{
  "norm": "layernorm",
  "layer_scale_init": 0.1,
  "parallel_block": false,
  "inner_norm": false,
  "lr": 0.0015,
  "final_lr_fraction": 0
}
Rows from block 4 of a small self-supervised image encoder, named by matrix and row number. Rows with one number belong to one neuron. Each number is 128 + 24 x the weight over its row's rms, rounded and kept within 0 to 255. All counts start at 0. Numbers have three digits each.
After each neuron's rows are labels from the 100 images, of 14848, where the neuron reaches its highest value: "responds to" is what is common among them. Only what is clearly more common there than usual is listed. The data: small charts drawn from random numbers.
# fc1: MLP up (model.blocks.4.mlp.fc1.weight, 384x192), inputs 96-191
# fc2: MLP down (model.blocks.4.mlp.fc2.weight, 192x384, transposed), outputs 96-191

fc1.143:122144161148132128127164163128102144128128111156106178128139128128128128109110082104074128128128128104139125048077130128064128121151128117138155128128108104112065128128128114139164128130134147138128100152122075107159128128169128128128091166139128091128160109127115105138128166122100128128
fc2.143:128128144109157107185089136128128112107121109132120085128102149085128110110071127148128128120159085117128132128175104094140167145107170126171133107125116128145128103111114128119144128155140142190128146128128158146128139146048166136107108128143133151064128128128136121151127128108099157059
responds to: horizontal bar chart

fc1.228:115109085128156100128095118103103088185155175128128128128125128128116102135149164128090128128148079107109109135128115128091086141104155128128128098128128136128080118147159138096152097107117128104128128157128092105128160126116138128139134120174140115150138164081149215128156113146125102146
fc2.228:178128128102158136107107143128115137119138113095128136106096098122136104141128126118080145092116157137133121112127167161129128128110109158139128105093138054155133152146085116176128113128155146109132150163104128125116128128138124128115120097080193128128124115104113109108081128127133135140
responds to: one colour; area chart; grid lines; flat

fc1.252:128127186128128128147082095154136107091142067117125079092128118115156134149128137093087150114147128128153079138162106163128129104158128128173128089115160126124128119109130128148167128109101124170121130105128151155122113072144128128126128107128128168128162128080128113167090128057128146102
fc2.252:128141099109198116128110128087128128128144155055111128117134072136122097128131087128139128097107131128128187128128128157128128128146165134095166128154087132098110128154161147101091128166193176131128123128159102083128119161129098128151099124156163135107127174118136128151138162128074107128
responds to: pie chart

fc1.289:128145166166133116149146128145128138128136128145092142136096143121152121149119128098098128071126162140093128128160100139095183157141151128112098176082136122167089128174126128127151106144124141119128124128107090112117135128122094132163118122095128088089128097118060138151114128125128126128
fc2.289:128152085099106107146087090128071164099128113128101103128133133128145105106118110128153121128173116113142162128185128147108096102128146128173128128118070128104115099120154128158096085128128162118129147128128128100128091133128168146136109128080135130153128122150162128124050147127128150128
responds to: pie chart

fc1.287:128187139102181149125084128128082155150128128160128105110128154165128137159128128070139173170151167128128096104135128152117153128128168128128128128128147136128088093106128125151121105128116128145128140106202094082160123122095128099122128128128146142128117104128091128100175113118114117150
fc2.287:128168140105127115128128158128065116147104114128109110128109153166128119128156119152076128128102137128170141195114128104128144168145128128128082128128128077128156104164128169128121128113167073104112159117159128156076128128073163128158128128151128156128128155146128112128155105128165128130
responds to: area chart; heat grid

fc1.17:082122131143128108088107128098128106099133127114088128128139119157113128162143126156164146128128103143128149142169128108162127153110140166128106133140109087148128128145128082153128128128126128128084128128128156165132139128114155128135142052147128176076135128105128132178168117128105169126
fc2.17:128124128128152154128141137144120155150125128149146117112103126098137105143159166120092128110098128075120128105154101128176128111128149059152182121125120128128124111128128185185128128140115114142142128171128101063117087158142082128111083161128146078151150128125131104128188128128128127153
responds to: grid lines

fc1.98:131128122128110089162107130096148075154125125196148145126128143149117140128095139128128128128128128128112116128128114100103128128115100087128111138128075173120124162117093069128128128101128151131128152120128148100128128128117091109128112129113128110142153128128128128085095126128144140155
fc2.98:128166128078128128057128118105083120090180128128128142128122139111128138104128142128128116061128128128128141150103177128170128163128171128128128160128150128128098108147155128128128128129098114082127139165082128128135128124128160128128158174105135142128185119104128128127170128142128102107
responds to: pie chart

fc1.192:109128131128193092132128140135198133162187119128096128171139159128108128103096109126131128128105128128128155128134168128128126132125138094129169157113169097128144100128128106128073085128065087133109128108095104158163109082144179130158118131101128133119128072158106128096128128128102142134
fc2.192:128106120128149128106112143092094112051128114073121128093128159182138093112138112128110128111124128128128071128128128161160128129128071150159128167174083149138128113114113179128128146128191177128151086128139145118164128173149117095116181128128134128163115128128115129107128120128128150117
responds to: stacked bars

fc1.363:106106128128154169158156090138099131128167137128128102101145146129134127150128113095172128105091128128181151128114128133137169128156128133128156114128179128137139131128133128169140152133101106085128098096132128108149128090130081128114175103174128160131128157119086123128128161185083128131
fc2.363:104135174092128167157131128096138153133104128128117120103145128128126173128131128100128175106170117154096128106150128099128136103130145124140128102056105128128128128134122135122141112128167128165088147128112145150105177133139128146118128154093128128155128134109165139135128128107127117113
responds to: area chart

fc1.296:099058117126128146139128152163128148130128091109079128143163175144127146132115090103123089177165128128178147111096095169117151128100156128095140128063144121103128116107128176090113128085134136086144128154128128162150128128142097128158180139127171104104151128146128119124128148096106152113
fc2.296:128168145150128107180128128105186176128113128128128162105088104127144128061092121115135138115128128133090128128125148088128128125128128153139143155138128117154128137188128088190169178162128120168141159128120099137149128106128167128140102118128095146109128068075157128120128132154137106128
responds to: grid lines; bar chart; stacked bars

fc1.272:128140128128154088109128150128124093165128088156137096128181128111142128165132128101156096128068128168156154128128098112114108095128123109090113106167164157113081128089109141119128107164160109121099074115143128166085168121150139083128158118134115108126095089128128128128147128140144171171
fc2.272:172128128136128128145100138185163108087128172128085128107128110151109096100156128128128128122159104128128128128122094128119128101095128137128124171132115121149186134128171103128192145148128156128095173149104128124128131100139066165080133140127106127126128128128137093124128149128121133125
responds to: grid lines; lollipop chart

fc1.223:128128128128193105128128107194110128128174166128128119128128113128088112124154092128063128128128128137138152128164099090086113137123132128108144136106150108106128128100128125128127128128112103128108157167128142123151128128128141097128128128128109153133128174128157128128130148136104104164
fc2.223:094143128140130144142140144120140128160123117128168152128141128134118143128159145152126173078128128120066090128150128133128141169168128156147128128122084128079128128128087128101095091132109189128128141128118114128128101144148111160115086128159158161169126104136078112149168116069113140142
responds to: dark theme; ring chart; area chart

fc1.183:144168128141128128102128104128138114112128128169147129112128114136118175185128109128165128089125128128144128128118128128150145128128128131128139128132121091128143140147128128120097066128128137102118112099107128165142125128150116174128106167103128149128138076209128128167199086157128080128
fc2.183:169100097139120084128128084091136076128115128128128109167104128139122101124082128123138140122116107114116150128098148128128102117144177149122170114120154132181140100128081086106176173128128109164128181207165141109116128171068129120167081112139138128128114142055118138128063128128128137107
responds to: horizontal bar chart

fc1.329:151142160167162128154073099105124086133161156108128128094122146121128169128128128105133189126128148148128084160176102095118128093128153128144094128128080097134128167128160115146064128120114128104153128157145115159122128115128168153123159146128171128148128163110128135130121116128128164108
fc2.329:128142119099128128109128163161104128128128076138094133128128177116128109144096150088099087137128108150177128115118128113128084154128112147114163107128128167142114128141138101075248142123112135148130128128093147128135074128163148128108128128128113139080128095128128128113149128128128128137
responds to: pie chart

fc1.250:138128128128128128128128089099136128255154155142146168108155133137097128167082128145128137131085131128128128135150128132088088215091135135128128121128152128123110164128089128093087105099137162111087121141077128129158128151128184147139128130113137138101093113128128154136159117139081111128
fc2.250:128108054128146128088108192128083128093103128124154101128128128172186151128157102128124147071128095141096149128136128128148092124138128128080145192128128124121155091123174128128076121157079163151138150188128147124149100133138095103141128114144077096141124162131108142137121128128128174128
responds to: dark theme; ring chart

fc1.166:100117128117166112128163126131145063165085117163128115128128144155093146128128071145125157137115096170128128154128133133104104128102128128128128128128164142154128101137188128108128148136126128128107167128127078130169128079160174112096134128128098128108076128089176164128128075149121128128
fc2.166:165107128128112163128112135137151128128181100128133159128085155145125128091097177076100082105128115128089082128128128180119128128098128128126131123128128137094128168128107125134090090105128167151114154133075176152128102125128128144155106092128128128121150133176104128157161159128128170128
responds to: dark theme

fc1.370:096128133143125120128128133128162128118118128128150128139128128156128139141128100136161127105100134125128128136125131156145105128142131141128135194094104128097086128145128096128147168070102151156142105128107155117096128070121093142119132128102128080124128125093130167092128092154153104120
fc2.370:187128113073088095093128128128105094148139140128091128128128087099169122118136164128128128149109089083128128133139120128141128160128128126128111131138133138146155113136132159113128128135126127084103057128128128095141121155128097145176107142141128128118097128128128079164075171128128173128
responds to: pie chart

fc1.116:128128128128058120128128128094140157128128101150103159117086176156115135133054106126059117130112128128128141128128160182117137128128093096110128128118116090158102128128132180179176131097128169128148149128155112128146104085111128128126119128117173146124123086109149128159127126184128127108
fc2.116:103116128117151145148128128128128126093141149136137156171128128144101107128128143125095098140189128128128128116115126165128128174166193154153078117177104128128169128143181128156077104138128106128128128128128128203119128095087097098116128128128137128104128128132128110112128161145128128128
responds to: pie chart

fc1.352:128113111146128118173129110115128105140098099091139128128111131102120128145121172129128150115136154135174128151159151128094131117157128137148148149141130128119121174088130117183139113085128118128128130135128149098055155149143100136128127128127128090138096111118128160099104128105097128128
fc2.352:122158170111084128087128165134059118139127109133150128128163086090146109128128107152123108128123115136128102056128117128211132102128127128071128120131147102166141151064132128125140150128128135104120135093116141164144128117128128128128187171128154128128152056139128128175128115138122158146
responds to: stacked bars; items: five

fc1.171:128128128086128096130094166128135128128171128128116118105153128171128120112142128161121132175128123121128129096128126162109097128070128128128115160133159128101180150082128099124128160102137118173136128136128128129128135128131128115095081136089153186119111128112128103114169128106088116128
fc2.171:144128121115152093110128128148128149099168155101128109085131117139116141137208142107145140065116153154119128148128125128139087156113128166151128128106116148111145156127107128109080108099109176133120132165128169128128110136163183145108128096137128143112121080128106128128150128128104173128
responds to: dark theme; stacked bars; falling; kind: area chart

fc1.362:102114128115109128174128128128128107156103134130144128159148124110137079164110128128115128128128139147110128128128128128185124140113115162129128171128128151142128179104157125128128128128104121092128128128128158128120160128120128033129112207127127128186121108128117129163105142118109179123
fc2.362:128137128128150124077163117128115091095163100117128128128105128146094157105162131128124073129128122108163139128118139134128105128128148060142128130128128110060128128122116128128158138132128166128128106128128102117128128141142151168124128090139155128128093152128128130151128128097078128128
responds to: pie chart

fc1.67:179133083128128101138182158128090189099117117128095128128149111164145081134083128129102128125133177187128128128128128180174133146099128128128128153116133128128128116128128128128121135128103128170133096144128131175172113128128100128124117102131128128128085093159135120086160101089154145128
fc2.67:128128151128145128116128129128128061129163110128182141128128128128134129124151105165131077130077138112128128068128130128094097110155095122128124133068111175127128165140103128123128128125146128128128090135087139099136159111138192128170097111157177098092128137099128084170136138162128128185
responds to: horizontal bar chart

fc1.161:120128114114152150105145074158101117141100128143128128175128128128128101128128083150128128098134138088090128128137128164128106138128128167178142125196080128128153137164128085122116128082128095169128107128126102150113092128148128101109098128137104116142103128099162115105166088137128195165
fc2.161:114078128134137088161157120128130118128128128134178120138128128128069154141128162101128117154127078165180106111158128079099128126151121129128128085061128128128128132134128127128107128143135181136124128128133159138135172139128128130134134147118128131128128161124200150191124195106128069130
responds to: one colour; dark theme; radar chart

fc1.39:154115141069128094165115136128152128231149128168157128087128110158128107128084128157128134154101190112128111152159128128148128128157128075122162091128117128164134128140068136098128128128129108151128112128128161128107083144094128162128128128121211190128099156091133128073138128119128128128
fc2.39:128107096159154137120128112098128098101119130114088126126102126138163128128190140143086100121128169128118160139128176114128132148088137173116132128132128176145128103101134108138086128115128189128162159142144071128128128128081106128126144112131105094148113145089128128128144087114135134162
responds to: area chart; grid lines; peak in the middle

fc1.249:143104128182168114131100133128128123128130210162126118128128093128112128128146165128128165108114141128128112141158133076153128128147128095141128128085083131128087153177128146128098141060141128101125130100080125127071166147128090138128093099120135128114128131141128128145175170128108104159
fc2.249:122192124118126211130150123102119128192106077128152122130118098133151117167138097161132127110148128122115133107128130128099138153077134150128105088124149138134083104128159199120088072128094165159128065128178107129128115144128165106178158147152073117124128133128093128099138128194153136118
responds to: grid lines

fc1.230:128095128091099128128128134143083160023201125150159152141148154147099105128088128152160135128128167128115128161128128128096128143128128132113168110128132109128180128104109128110132128121128116139161150128105146076128128138128121128128116128128111103126128108128117128128128051128104101146
fc2.230:107158135099126118128113128157156138162086123136118130137128093130151154128130128112128126155147106095159128082139128133128153127128132098126107101123135150158097134142156128127111128128128128128106092109132134134141102087128161128134128117128128130214122128128124128128128112107140168137
responds to: grid lines; one colour; rising; histogram

fc1.88:138141083100128116128128089102213162042142140155107128128128128128095128157185120128111075144096128128152165128092128075165109105133141087080138128155115128150108138141120149088128159159152128128163128087136128121164140156128128143128104128101150128135138158128128116134132172178172151148
fc2.88:134132143177128128179149134128100128158063110171123128155120099103155128166113125078188129128128128154101192139128140128087190128102167132117158157125128104134090116137124092092127144111128128092131095128146128128128120075156140137180126128158128078119128092088122100127128165073152093085
responds to: dark theme; bubble chart; step chart